A small image classifier, trained from scratch: 9.01M parameters, arch perceiver.
Rows from block 6 of a small image classifier, named by matrix and row number. Rows with one number belong to one neuron. Each number is 128 + 32 x the weight over its row's rms, rounded and kept within 0 to 255. All counts start at 0. Numbers have three digits each.
After each neuron's rows are labels from the 100 images, of 14976, where the neuron reaches its highest value: "responds to" is what is common among them. Only what is clearly more common there than usual is listed. The data: simulated telescope pictures of galaxies. In brackets: how many of the 100.
# fc1: MLP up (model.blocks.6.mlp.fc1.weight, 768x256), inputs 0-127
# fc2: MLP down (model.blocks.6.mlp.fc2.weight, 256x768, transposed), outputs 0-127

fc1.660:145158130183115149084169077129162119116123144046140144107104135129100166064177139167086141123141129096153135161115161086105155136092112092141160118152129156151137148106140071128124189152052200159121115134162142143142095062098121162112207127164144140104149158131138134164143177148101121114095183118109096149094144157124077095159153113156068121108088167111130105137102183164161095141125
fc2.660:107128151153141109116123151103108101150106142128154132087113127113155134111132108127096139139119174150142078119161123153131149166080123112155110115130132129156113158154133168111137097142109119162087113117124115129101157135111159102122098117152136145125136096138146160102115107133123151149122112129142110133104137120147138117106108119133116084120147127087125129135142143113116119089139
responds to: edge-on disc (28)

fc1.448:089161154152142094137136099074104117122124112154099145133129124082211119115157106111092110141106218127125081120132069103149166129109080141136111163194183135129096141146145111146132146130066147115090128098142140129173137120113168097171146143159169166116165131114164135054102122132172130165107138123092103169120138113098126095043119080142137135162121182121099126214186172169113113115128
fc2.448:158112140117102182128120116148120094102112076128111114181158097175104135183085112141195141141142035054100136163152154150146136095152138131161161108113097143094163104141129115147123141117178136140169151125164134127161112131211086144111126104099116077113135126103153133176157155124135121113110147133130137126171094158144111137135116102136150135127105126136145099119144137131114152159130
responds to: tilted (59); ring galaxy (37); winding: anticlockwise outward (34); barred spiral (31)

fc1.482:118146150156103140103174106126131109133134147071151131144123137113130167058178138176086135141149143072131129172119143116140173141132093104140161121148177188165144132111145076126087177129099213171100127085147156122160105083080120110147188135149156146089122136107148086148129182156074120141098177100093076157099156166116099114118153092139095133139068159113132113135134118138128124100137
fc2.482:131120164169146112117119140075089094149097124104147135103139092095171133078146120140052123161103176150162097123172101156122157146103124095141105095137160129161126138146114135114129090131126133162062099105124102118081132122116168115120115107125151147095138089137177147084120117162122137133088137117137140117082151148147111092120129081150099086125146131097136117135154154135115130082149
responds to: edge-on disc (31)

fc1.129:126128134202098111091158072128205133114144142059120155122115125158094147066220139138121135120159156102153122144079159129102151137128088140132163137147135126118135131110144046148121172136071186123134126088159128139114121067093112142109189143153138145056133148133148163141180182148109173173083196141120115141108146192127113112162163093142055154108060189121118111141095164149131110140129
fc2.129:118155150128146099120117160119096126115121131135132124111108125108158145137114113119138125136128155167138118140133110121148120144108122148156110143134114136165114129136144150128157087123131116131097103126114120137122166145103168113129106118134118157139134088130124133122097104125146142126141097136152095146123143113122131146130116105134144099136151100113125131146147139114136123115137
responds to: winding: anticlockwise outward (60); barred spiral (38)

fc1.342:109142149142122100126160087077142109122148124162114149141127144094207132121199111113097091115123219094125095103132056110174183125126058126136114155180179144137116110134118082135136144123074140134100096060133114120130108126119152102159166166163177163089142127106179137080141143144151193168091130138104074163123124138113117097052134093148100155128116209126119134206169161167142115123115
fc2.342:165142151121110152159110136175096094080105079156113149160152072189116141184078085108230140140127043088114134163181147145140118094126156113188150117108109142157086122144126141134151102121177108186133147104135109134176128192192107136101140094077109128152117127081143156172139119119151109097117113162142151122160099127155094125152120122145159128137150109120152094096148134113122135168142
responds to: winding: anticlockwise outward (55); tilted (45); barred spiral (44)

fc1.640:107163156187112164115153085121094118137104150062192116117121084110127152086141124147072115164151148089152128160130116099113169131086102128135156093140167170196115138122128093116116157183089181162099118113112173126121119089124147108139187125139129122116133186158154100147109161167104088089096148103097101178106162190095097128167179108154094107131088160067130072129116171117133097100138
fc2.640:110129138165146108113106138096096094144097145107129143114127113108141133105115112133076141137117148136132092136154121151122155140085133117130116121117146140128112158150113136111128092135115118166104119123111119120098145108129166127119115113166152150107132120149159154098122131125122131144106134121151139132099117134136105106114113102154127099130148127117132133132142146125128138092130
responds to: tilted (52); winding: clockwise outward (51); barred spiral (29)

fc1.574:074159152167105075139144067055146110142119123160128140158128121099198138079158104133076089131106219120126099112160093114147188145130092107137099157195172159148124164142177104127135175119082158124129094091118104135147132109119149126144156158161170145107125141129192154103114176152139178171101169154091068153117128126086114110058123075139119145155112194127111119167133152176137131085107
fc2.574:141175136115119159143077106192104088082109057149085132173135076182110141203091103102246144129135035064102145151151160127137118086146142121174143143097108154128106118138129164154156118130195130172142163116167136125159141148180104117115136115093106103148133116089123152168128123121171121096107114155126157104153099115141088138156118104140147138135131119120153103122133173098099141173139
responds to: tilted (50); winding: anticlockwise outward (40); barred spiral (32); irregular (30)

fc1.538:122089152165102099070159111111188128104162122102098159120134146123122129068220116129123127113155170085137144125107139144129156126150072154155138124172141120084173133122141086133161187100057149123146101075165087103124133092058155145155172169118130180085139137125181181158194179144113193173073220164103115125094135155123110102126140079136056162129056149150111128164094147170142118172123
fc2.538:111165154137151094130125164126099120138130111124152127150139124126154127136114124108153128139119126132146125131145105102126128131124125135178122118139113123168108127147128143138162102113122120142103111087106126135149154161116146112126113112129141167122146106118131143119111092133152150144121109139145102135122143128119131134138103124130140104133153103122115111141159140117130135112150
responds to: winding: anticlockwise outward (78); barred spiral (45)

fc1.186:122156122174112107176166091122157137103137139126084116080106125175080170143149153126098138110147182071188117165115158120146150139129132132106057149146142186114130131137129119189123170121066172070128086142117101164110093094135140142126163130169158121124146105139150140085114155149108166141124126097121139168097136167102107035085148099127077135130108137140156088174109133120173152041067
fc2.186:149136136104144125160106165167122127123123101148080160169165084154135194184147114133193132133116048147137131140164141095082111124127126063142153200114076108168134098148172134086147125164123095139117175171097177147161199129152136147078112116104091132159127129142091137137101094163137123116116124139128160104177105104155142172160108174065162092123139096081122118109131128150099150201135
responds to: winding: clockwise outward (39); irregular (31); barred spiral (26)

fc1.354:141127145158108119083148073123177136121145144074151125102115127127107144084200133155082126118170131097149126152084166128121191117109076119147162114146122146144143156111109087136106203131055201136132130102114138134114097051103129169146197109156157148061154149106172180150155174146095142139076180129091100159110140189144111138162140087156080140112054203129115100134093171150149101165122
fc2.354:108135138140143116128135143126098119123119144129122138112112114115139134124115114117118140124109165156127098135145126121143131141111148131142128145119125120137108149132144141115155100119111128131080109126105125127110159146116157109130119128148122145120128106132120128120096110123157130134134087131158119125110136101120107137118112115141124104129160119118119119154148144116129132103130
responds to: winding: anticlockwise outward (42); barred spiral (27)

fc1.5:121152134111161119181102156130086116145114122169113123139154136109128086163069075115147113112107128146128109090179075136132112135142127132088121132110094131156129114129115178145101076095209078122141147176125148125133152180142114085105071123106092134177110099106093119088069087120183137090209121080148145106137135059147184150098143132107192109128215096157157176132139079139107157091132
fc2.5:142104120145113131138142124104156122145136100121155120160143121126129142106123146141148135158146098087130151117141136128097132105156113123124134105119141147127148117133129089137131155149146152123149142107146125122131080132142112133125143133099149112120126148123152123149167138117104126151097173148098147114113111176144115117134138142109115127137087155122128117119113117126126124147127
responds to: winding: clockwise outward (86); barred spiral (43); many-armed spiral (32)

fc1.761:107112160189108106086151092125193112123136137101110178119134108118110152059209116155108137110157194085154125126100156110110177110143077124146170121171134141100154119114118081114121188143047174129133115075180127118154121099078118151141172165138154153067147168127175178150151172131107155152070204152105104139101125175122081135145129094165063125114053179120101102155096154162138094174118
fc2.761:105149152134156109116121146121096107115126126133138141122119115111153136131112120106122127131097148150148103143152117131129127149116133142144127119134119140153106149144138160124166097118114113128070109116114125140113170136119163111128111113147129137138132099129118129115094103132151137143130113131153114125130144117114126137117113113147130104141165123111116128145158138112124136107158
responds to: winding: anticlockwise outward (72); barred spiral (47)

fc1.316:113198159125126108141142159170112103145138150176062101115106091117114096158088056120147102140111118127122103138168119129091073112145166131096111158137108074151091110090111139159091085119180185157094130167095143125157112148137126099136071129137094099188158130105055108131065073170150131112178072090128110117160117115138140159128148119161112095145170129139162144136137164079142108108135
fc2.316:144115108136088145147136119126136148131116096123134109161189123128131157161140137144151128151135119101112165099109132134092146094176108134127120145126122133109149113130131098119133168145167153111153134122178130097143095148146099143119140118118132125124129125133154113141147122125132118127106172133097127140136114149124161131117156128110106146157092157118151150125134110111122131148126
responds to: winding: clockwise outward (95); barred spiral (61); many-armed spiral (28)

fc1.726:069174150144148113138129083106087073154129109136114107149085124126156148116101083094081092087099197146136108141182112096121145117096073151121085171151147131185141158130119120143159132148091221141063117163118162127095149113153153098124104135164123132147195105103139088089043134158147126151102096086125126149116138104070112087057143093131138148148148181103127092190197203108138104054111
fc2.726:157106114150075145144138119140124149131124113120142111174159122121120148171131129165160122146144087098112161114126125107108125107155103121139124142117116139099160120112131100128127150133167129120170133119180133102158093155144116135104127118107141108119125114137141128152149135119121133103106175135097137132141105149146137128116144118111125151147096138142144134123140114119129134156118
responds to: winding: clockwise outward (82); barred spiral (68)

fc1.736:125126129181128173104148084115139107139140139068153154126104090107123172066189107153080137154150157098124111154128147099134190145116087101140150104162164147187136145133141089119124155164069171159109123088135157099139102046102125129120210122158141130098138156121153113164119184175114123135069160115090080171118147163140091120146170079137074128105071163109130108114133132148134112142145
fc2.736:103128164166130123121122135097101096156079142110146153118151118109159131114135108134062134162117154157143082115177121142120164127102137125144113096108138145141123151144112145107137082150142144176075102094121105147089138134128175106124112094129134144098119106143161149100108111128105139152100161131159138106079138165135121097135140094166101111115138145113103119141155149138110138081141
responds to: edge-on disc (25)

fc1.190:102113169141142108109148083080130092116128133171124156154118162104193134114190099121098116116141230093123099121126088120164177091095052120145109154179162142129141109141149083135141146099081146133086095074132105127125097111126168098178161151133173146081146135114167167082122121152137166183076148131106087169127128150103087115052100092155115156133114201115099134185171165175116117112116
fc2.190:167144142110104153147104119195099101099111071134101146161135051187115137188084103108236147138120043088107134156187133135133114097142151100195150135130111140155078132159140130130157106123188118184134148106143100125169135163188102112104138087086109131148112123091115161161132106127163104089123126147116132129171119108158083125154132116142164099118132108115150100117146136125102133160128
responds to: winding: anticlockwise outward (59); tilted (53); barred spiral (46)

fc1.315:153161140073098118137127163139151067118183099159113125072127104121147072201073130086164149083091158115090160111109123092131091142131173154098147161139066083059086112137088118169123059117104118124127127165148145180131159166148175131117124122147081192148113113115092113151115082115189131117168079080146140166177124130168113140106157162168145102088168130142150099202148118106123111119117
fc2.315:166143159133125106150106133112138139150130098108139122131185138152165154140139162148140122122135114082129160128119153097080135099156133116148125132128119147133136122120138082096111162149139127109148138109137137137146075114135115115122130111102146116119114152153139132139147120136128137165108182162090150109122137177139138122142149150075136116122079150106123134148094123114094116139126
responds to: winding: clockwise outward (57); barred spiral (31)

fc1.746:170159087069199183137096165172106133141085103147146123137111143135101104144057129114208135116098012138077106154151099133129130116103144102135176129065120127114061110137078173138108082071184083167121190117094134157124097171146089114110111102079121102170136126144067087149128069101108131108157101102162146144127104089158156153187124194112159072089172050128153162065139119103116158134124
fc2.746:096084127156118058096140130070135113145118172084166139096073178100121089073142150139064134161132185184157125104114119123113170139094118145087097124106171141131157151126142131131099145157109115123128056109086121145115131070110169158185113134132179130132120177161170148066111141148106130117158097116170126127100159144091086095082158097104129124115119169082064094105158163093144128111128
responds to: winding: clockwise outward (56); lensed arc (28); barred spiral (27)

fc1.659:129096147156124106093147100110191118118171129111108164137119138138123130093203121157130135115142191088138143136102151142137153134145072136147140109171142112089169126123134076135136181094060153120127115050169110117130120098070147170136145152142138188077131145124192187161189200156114180172064213130109126129100116174116110116134143086136082156114054150150136124165087155190155121179123
fc2.659:124168137130155094126127158122087125122127118143133135136123119116145117139124122110148127118112137148146106116152125116129124142127140143172116128131115133148111131146138155129153113114129120130103100107105120147132159154110154100134124118129129164125127089104112151112113095129144134128137104148149125123124143116110142138124102117148149108135161110124128110151166141114138141112148
responds to: winding: anticlockwise outward (77); barred spiral (43)

fc1.501:128108140145111147148141133109106115163157132135126068069124182157083069137150143138101166067130072131099158149087134147096093099118195095086153136117124145138135114136075091136080178140145113093139163133136146117087096098146101122125088125090069123154103181087131081092154141101088136132164175179108161088113121171153164098193159131096160173090083133150163146087065125106160122123136
fc2.501:106153107120134045158117163164097155146080146134113120124096132084148183153098177122125145097119126188125147107128152117162083161157157194180133160149123134170128166153113145126165118129140094142101079123069140151122190122118202178133146106128149163122160081176139127128051095154123082131176050125146157179116147143089125143128127134171127091146164115094148096162103156089158168073155
responds to: edge-on disc (25)

fc1.732:098135144164101112105164085132181163132145170080089147092156134173066156070182153157130139091146142091134127116073193124110123149111112106099128122132156143108138142098122090140087197145082189139140107136118141137127082057096090159107142167127126124091155137149153142125179118131103131169089178150127121139142106144136109113158145127132075156126066207112168164079111177173139070155126
fc2.732:136163143134127090140111157135089129122124148124120106122099141137147154138128132116135115127124157183174121139136130117129109161141138154149121158139110121153106139135145157114186112135117091124101097136113138135107180154119163122139096140152113143150143080145116141135083109128155139117147088135149104149131144127102133136114107107141125123148183119120133113164136147115114117076149
responds to: edge-on disc (28); irregular (25)

fc1.476:113162134186132165104138093111133141130115149079183127123117098130140178051168143150071120119151156108164110161128145098108171143108090133153145110139177159192124153110124087115138143188080171165092132106145156134151130083125112145121184101181132143092146129129149097134134160155083110119097145123084080176125145170136112111164182096162061110122069154079102092122138176158135097071124
fc2.476:117131153162136115126117123119083093148104134105135155101136107113140137125100106120081133139121157156130086127155116146125152142075114122132130113131132130153111152136129130117144103138114125147080099112110112130092144127113168122137109124129138119126133101148147147097123114134144129131124134136144142112100131136137109119131111097150132091110145135106117128136146140133127125104143
responds to: edge-on disc (31)